A small audio captioner, trained from scratch.
Data: trained on short pieces for a synthesised band: melody, chords, bass and drums, 109.6 epochs.
Rows from block 12 of the audio encoder of a small audio captioner, named by matrix and row number. Each number is 500 + 50 x the weight over its row's rms, rounded and kept within 0 to 999. All counts start at 0. Numbers have three digits each. After the name is the row's rms in percent of the matrix's.
After each channel's rows are labels from the 100 clips, of 14976, where the channel reaches its highest value: "strongest on" is what is common among them. Only what is clearly more common there than usual is listed. The data: short pieces for a synthesised band: melody, chords, bass and drums. In brackets: how many of the 100.
# sq0: squeeze pointwise conv (encoder.blocks.12.sq.0.weight, 96x384x1x1), inputs 256-383

sq0.34 055:513501500500499501499479500497499498500500498497501502501502501485502500502500500497495500501482505497500500515495510503501543400496499498500498500501501500499306502500497500500343500502499515508494509470461500495502499286496499502501501503501497500499467500487500498493502501497635499503505496503503499501499500500492502525501506500501469502501500500502496445457498497501505491502500
strongest on: thin (high-pass) (96); snare (68)

sq0.95 032:503701498584503499493501500494499503497500504506497499498497533511523423500499498503499500503483505420500816503614497510496499388493466501347487500459497498502507500500515646498500499497501497505509435499516501497503491507495503496511499497496507500503487500709502484707496504674516522501500596505451444499502499481498502512499497513499503474498500478446492501501510359539413571510501
strongest on: bowed string-like (46)

sq0.5 065:500651499493500491501494500498499503490500511496537505501513548504762498649643500496509500499495504498500499500470505504461496520498497491509501500500503495498490501500497504500513507643500528501499505500527501491483499500500498501491499503498501500502498500500501496501515501502562521500999500470497518499501499499500502436511509500500403501498500502500505502502500500504498505933500
strongest on: tempo: 160 to 170 bpm (64); tempo: 80 to 90 bpm (28)

sq0.61 100:501534498500500500500499500501500499500500500499503502502502500500501500500500500497498500500499501486500499504488500500500505500500500499500500500500501492500499502500500519500473514502501503500498501498465501487500494500499501499501500514503499500497497500499500503501500500499504500538501500500500497500500500502495500501500500499500498500504500501500500496491499472500500437500499
strongest on: tempo: 70 to 80 bpm (26)

sq0.26 031:498515499492492466503533500506502494346499495676541543498502506497500491538635503496502500505497433497500489485499500498497494480501608478292497500736495485501647381500498501500499499495480491420504009568515482619507520699503503503501524498496546500496520500791494654501503505496363504506503504499501498462502502502504515502494515475468498493505500476503501502523501498501541514502500
strongest on: thin (high-pass) (44)

sq0.52 052:500511499503500498424502500502501462503500528488504499502498490491507457500501471498496500500502494501500497505485509458500501499496504497456500500502482500490498504500499501500455491491497436501512513501498497488504466498492496503498502730489504500497503500482497498499490498500528500501507501503504499497493496505515503446484498497497492493506500500499497513503498530499501499495500
strongest on: saw pad (56)

sq0.29 183:507503500501500496500501500500501500494500489501501500500501509502501501502500500500499500503499500500500500500499500501525500502490500499500502500515500506500499500500499500500500500504500500496529501501501500500502505499500506500495501500500500500500501500504500514499501502501500499500501500500535499499500500505500500498501487501500501500507500500499503501499500497500502493501500
strongest on: key: D major (88)

sq0.80 055:500500501498500477461502500477490503500500500501504494500501503502503370500501503525500500492499500547500494497499505497499496498498355501501502500511508501221502500500500502500500500501501372501500501503501500498496500721498500499501335500491504500499499500501500500497484504499500501501501500489501495501499498500463500499500503528498500500543500500496561502410506532501410510499500
strongest on: muffled (low-pass) (100)

sq0.14 073:499507499499507491498500500511502467508500499501499500500501500509499501501510497501504500499523500518500505498507500500498506506499499494496506500498490464499499505500495497500496500499499505497500501501500499507499500499506500493499499499335498500503501500503497507499498500509500508500501487531500500499499498497500494501498501499500501498501500497499493502504499502498501500504500
strongest on: key: D minor (87); organ-like (27)

sq0.2 132:500515499500500499500500500504500500501500497500507468508511500500501503500501501498501500500502500496500501501499497501500497504498500502462500500501500479500500500500500510500500509500500501500502501499395500500501433500499500499501501501510498500500497500500500502499501499501500498521513499500500499500500500500490499501498499478500499500500500500499500501495454481501499439501500
strongest on: tempo: 70 to 80 bpm (26)

sq0.69 204:500500500514500502500500500500500488501500499500501500500500500507500501500501501500500500500501499500500500500503500500500500500500500500499500500500500500500490500500500500500498500500500501500501497502500500501509498500500513492500501500422500500500501500500500500500501501500500500501501500511500501501500500494498501500500500500500500500500500500476500502500500499500500500515500
strongest on: key: D minor (88)

sq0.1 242:500472500500500510500500500498500500501500500498496498500500500496479504500493500501501500507500500500500502502501501510501498500503500500500500500500501500500501499500500493500500496500500501500503500486500500500501500500500501500500500483500500500444500500496501500500500500501499501491495500499490500500500500500500495510532500501501503505501500498495501495482500500497500500500500
strongest on: tempo: 110 to 120 bpm (26)

sq0.60 058:507500500529499496500466500504500499501500472486498505501502499499421502503499500501500501541498341484500497506608482498501499500516500499501500500498500493501500500500502259500502500501501501500414490500502501573498498500486343503497414340500495501499505500500502503491501500495502497497484501508501500502515478497499498500507528588498500526499500504505551495491500521499501512497500
strongest on: bell-like (49); melody instrument: harpsichord-like (43)

sq0.47 123:501500500480496484499499500499503494496500501423500502499500499498500500499501500499501500499500499499500501500500499500500441515500500476500411500500501499500500505500500500500498499500501501495498499333500501500499531500500501501502499500499499500499500500500500502503490500499500500500500446499500500501500500528500505500500498498499483500502500509511504500500500501500500501500500
strongest on: key: G major (48); key: B minor (35)

sq0.59 240:500499499516501497502500500500500502489500500500500500499500500501497500500500504499500500500500500500500499500500499499500500509498501500500501500562500495501534500500500500500503503499500482499500471524500500502501500525500501500500500488500500500500500500500501500519501500500426500501497499500500499500501506501500501500501499503499500500500500500509501501499502489501499500497500
strongest on: kick (99); drums (99); open hi-hat (40); tempo: 70 to 80 bpm (26)

sq0.89 205:500500500502500504500500500500500500503500500499500500500500481501500500500499500500500500498500498500500531506500501510499500500500500505500500500500500464500500474500500500500500500500500508500500500500502500500500500500500500494500500500500500500500500500502501500501501498563500500500499500500488498501500500500501500500500498499500498500500500498509500501500499499504475501499500
strongest on: tempo: 70 to 80 bpm (32)

sq0.7 272:500510500500500499500497500500501501498500502500504498500500500500505485500501500500499500500500501499500482498500500498500499500492500500501495500500500499500500500500500500500500500500500499500500480500501500500500500500500500500501500500500498500505495500500500500500500500497501500516505500500500489500500500500500500504500513500492500500495500500501501500499500500501500501507500
strongest on: tempo: 110 to 120 bpm (29); tempo: 90 to 100 bpm (26)

sq0.82 047:518511502625888500501501500500510498505500713499502494501443502748501511430516489497497500504498507499500501582503401500500503489475498505498503500503463502500499500500500499500501563287502505481506521502498502498513488499503498484494493503499505500452495500519502508498497083500592535524489502509500494504499502380494505495392500501498386421501500498503493500500501501500333499496500
strongest on: mains hum (45)

sq0.28 049:491506502498555502498499500500500488453500501495492484502500599504501503748504493507341500504469497499500537501499504500500533449501756492502500500514491496496504536500499500500084563500497535500499487503446499500450517507470498496256498493499499500501392500501490496499577499533501507504502486348503499497497496493498511474496458332497318498502500502509499495499494499494642499520500
strongest on: bowed string-like (60); tempo: 90 to 100 bpm (32)

sq0.58 060:500488499498492411500499500500495500502500500499493487500498496502499500499507500499500500500501500498500499504503500502500497501499499499499379500500500501500507499500498500500491352500500500500501499494503499500500514505491500496508500478499497500496501500485506505500507499499492501470476499496500498499500500499507486498500539502504499493503500499496496513499558501509498497485500
strongest on: muffled (low-pass) (95)

sq0.40 039:490503500467502379502520500500505497494500497495501501498499505496505492511502523495500500496501431500500514493676474499479493500490576444516548500497499487510576303500500499500500500494485480307501230499501488729501513642492493522500525495491530500454497500546480908493489501510251548461503506499504502482503504502504519503499498470480500476622500505529501497502582716420570502501500
strongest on: muffled (low-pass) (96)

sq0.88 031:313502501502548495501472500497498509502500501498512490500497482545607299488501504536499500519500502496500499504516491492502501488500503501516495500513505691303709550500497499500494500641457490499497513499501474509497496720503509501515228500485500500502495500502432498501501480501510495503516512501520499504500467498501545394497499539501498492514500501490509499497501838501498503516500
strongest on: muffled (low-pass) (100)

sq0.31 032:504508502415463506498496500575496500423500512466489501376506513452502569568498498474445500503500421533500493503500499499500496493502509503499499500499502500499500499500500497500503500507505497447503513285479512500479501501498552508503500497499403500493493500487515503488487500523503501500497497500502489502501498494506499505502524507442503545504500499520502502495497492494511485439500
strongest on: kick (99); drums (99); drum pattern: five-four (32)

sq0.27 057:501531501504596496318505500495514519502500500498324498500499499499513501499498207541501500497516499494500501501582640499499502491502498513499676500492512495514473506500500499500437528501508503501544501501445506490498501488501500487499498498498500500500498500518508500328507498562499491504500501498499489502377284500501499504497500493512494507647500499492410503501498488574501271499501
strongest on: key: D major (40)

sq0.63 025:504526499449504522500504500508505478535501465543503524515503549492525497502499501485508500527707500508500519508524539499489492492517492497504501500505505501499353504500495502500518547500502488550588502510482501491551505247504515565448499469500493500502529500499504500500498563500520502492502506497459490482500499507502510603499509323442529503519500503503474496478275513512507502510501
strongest on: tempo: 70 to 80 bpm (30)

sq0.78 097:502500501499501501501410500501500500500500500501499501501501498489501501499500500499500500500499499498500498483502463501551499499501500500495381500498501501502500467500477500500500501501501497502500501499500500500500500500493499500500500500502491500623508500499501497454499501499500503573502468501501501500500500488498545501500498502500504500410500500505500503499499500503499500501500
strongest on: saw pad (51); tempo: 70 to 80 bpm (26)

sq0.38 065:500494500495505466498467500507496507496500502501497526501503586451499499499483497503500500500522504524500500533528499496501501507493500499497486500499502497498496502500500502500500513500499494498498499500499499502501502497497502542512500500500500500503500500500499512501534501502508499514495495502507503541497498489484503510499499493499499497514500500504493515500499501510492482500498
strongest on: bowed string-like (39)

sq0.66 037:490457499504502436559503500484503499502500506497497405498473499532494499497503527496501500499500500484500505477544502507502496501493500500500498500504519509530495497500507501500498500502500490517508502498467500501498511496501500490320492499513508500493501500482499498479493500511502505498503457486501499505511528502501497495445497522496495497593500501500468500488501504498502487501501
strongest on: bowed string-like (79)

sq0.33 085:537503500503529499499500500499499500500500500500500499961500500524500496504506498507502500504500498499500502500501498499375566501498455497498491500499498504499495500500499504500489505499499501499515506499500500322501435497499507488501501503500496500517503500500500527491503500500620501554504501502500500505499499501499499397500498501515501499500500495501498501499498496500499499508500
strongest on: thin (high-pass) (100); snare (60)

sq0.44 062:504502500527741499498498500502502502500500498502498494500499508698495473502502343502501500500494500500500510502500491496535636501498500496495497500504478500506498503500496499499500626494502501498568503476500502501513478494500499494498502500499500500501497500504501505502500519539501504521500497506503489503503508498468506496500499498500500500496500489505503500498498498507497499500500
strongest on: text has "noise" (30); mains hum (25)

sq0.49 167:500499500502500499500501500501495500498500500500500502500505500503501494500500500491499500498500500500500503500500560500500500501499501500500501500405500499500501500500500520500546500500500500501500501509500500500499501517500501507503500514502501500498484500500501501500500500502501499488499501499501499497500500500500500501501499501500503502521500500500501501501500499499500500500500
strongest on: mains hum (95)

sq0.41 066:499497500461529501501500500497502500505500549499502488505496497501499502484501500501500500501499499495500497496499266498500495500501495499488453500500499504501500508500466497500501500498499486492500530499486498495500482499380499480499501499503501500530531500499498502344497392496501500637499500505499499521501501488499500499358484497498500493362500499499451500499499500499464424500500
strongest on: text has "noise" (30)

sq0.24 086:500499500572561501499498500499500503500500499468503503499496492501497500501498497498495500501502502500500498495500500500504502502499501497498486500502499499499499502500500500500501500499501502500502463499479500500500481500497520471497499501501496500499501500497499500501500501497499511370499488501501502496497493499485500501499447500445429498494500493489475501504503500499554489500500
strongest on: saw pad (54); drum pattern: random hits (37)

sq0.79 055:501504500499498456499473500907481515495500501501496418496500502502497298503484503502489500492490498493500500500499500501499487496306500497497496500500501503499501508500499501500497503503507511499506500499500507504499519500504501484507493500498500500502501500486511499479493502508503489499498501541501502504497499498498502494516496485493511507499500500588498494365490499548498493499500
strongest on: tempo: 110 to 120 bpm (42)

sq0.53 106:505501500503500498501491500486495502491500501426500493498500501483503498506516501499503500502499500481500498498481492499500501500501500500500461500500499501500503500500499498500502385500500500498501498482496500500502500504500500497502499499498501500483517500497500508484493499488500493500501500503503500501502501500499500464501496488504503483499500500501495502500500500514500500500500
strongest on: kick (100); drums (100)

sq0.93 037:504499500496504482507500500494462629497500501500497385500501491515500387496501502496506500504502507496500503501502501503502503427273501504517500500502500527531501497500498501500476523499534498497502502500499522501505502504500506503513498502503494500493500500497510501500510497562493761500500498497654475507501501499501501481541502512491499501506500524726500500466511505501445501500500
strongest on: tempo: 110 to 120 bpm (31)

sq0.68 153:499501500500501500500494500499500500499500500500499500500501501499496500502500500501499500500503500501500507499500483474528501500500500501500500500349500499500501501500499500500516501500500502500501500500501500500500499502500499499498499501500496500496499500500500499525500506508503499499500499500501501501500500499471502500500501500500501500499500497500500501502502499502500509500500
strongest on: saw pad (54); key: G minor (35); melody instrument: saw pad (29)

sq0.73 050:503505500504525501501491500500502503502500488520502499499501522524498501514504500999919501493500499498500495500500504498499500496501510504490503500499496499500501499500501501501515500502500496497508492503519500500499492502495499533496500498522505500535485500500501503498505500499508505500500501526489499645502498503496498468501497501793500495510500499493497506502499502644509502501502
strongest on: tempo: 70 to 80 bpm (33)

sq0.45 172:500517499500501500502496500499500517494500500500511500500503501500509501500500501500500500500499501499500501503500493500502501499497501500499500500504500501500510500500499500500502501500500507500504499514499500499485500522500500510500501500505497500501500500497500501501509501503501518500500499502500500502500500501500501499501499500499500500500500499500499500500518499500500497501500
strongest on: organ-like (41)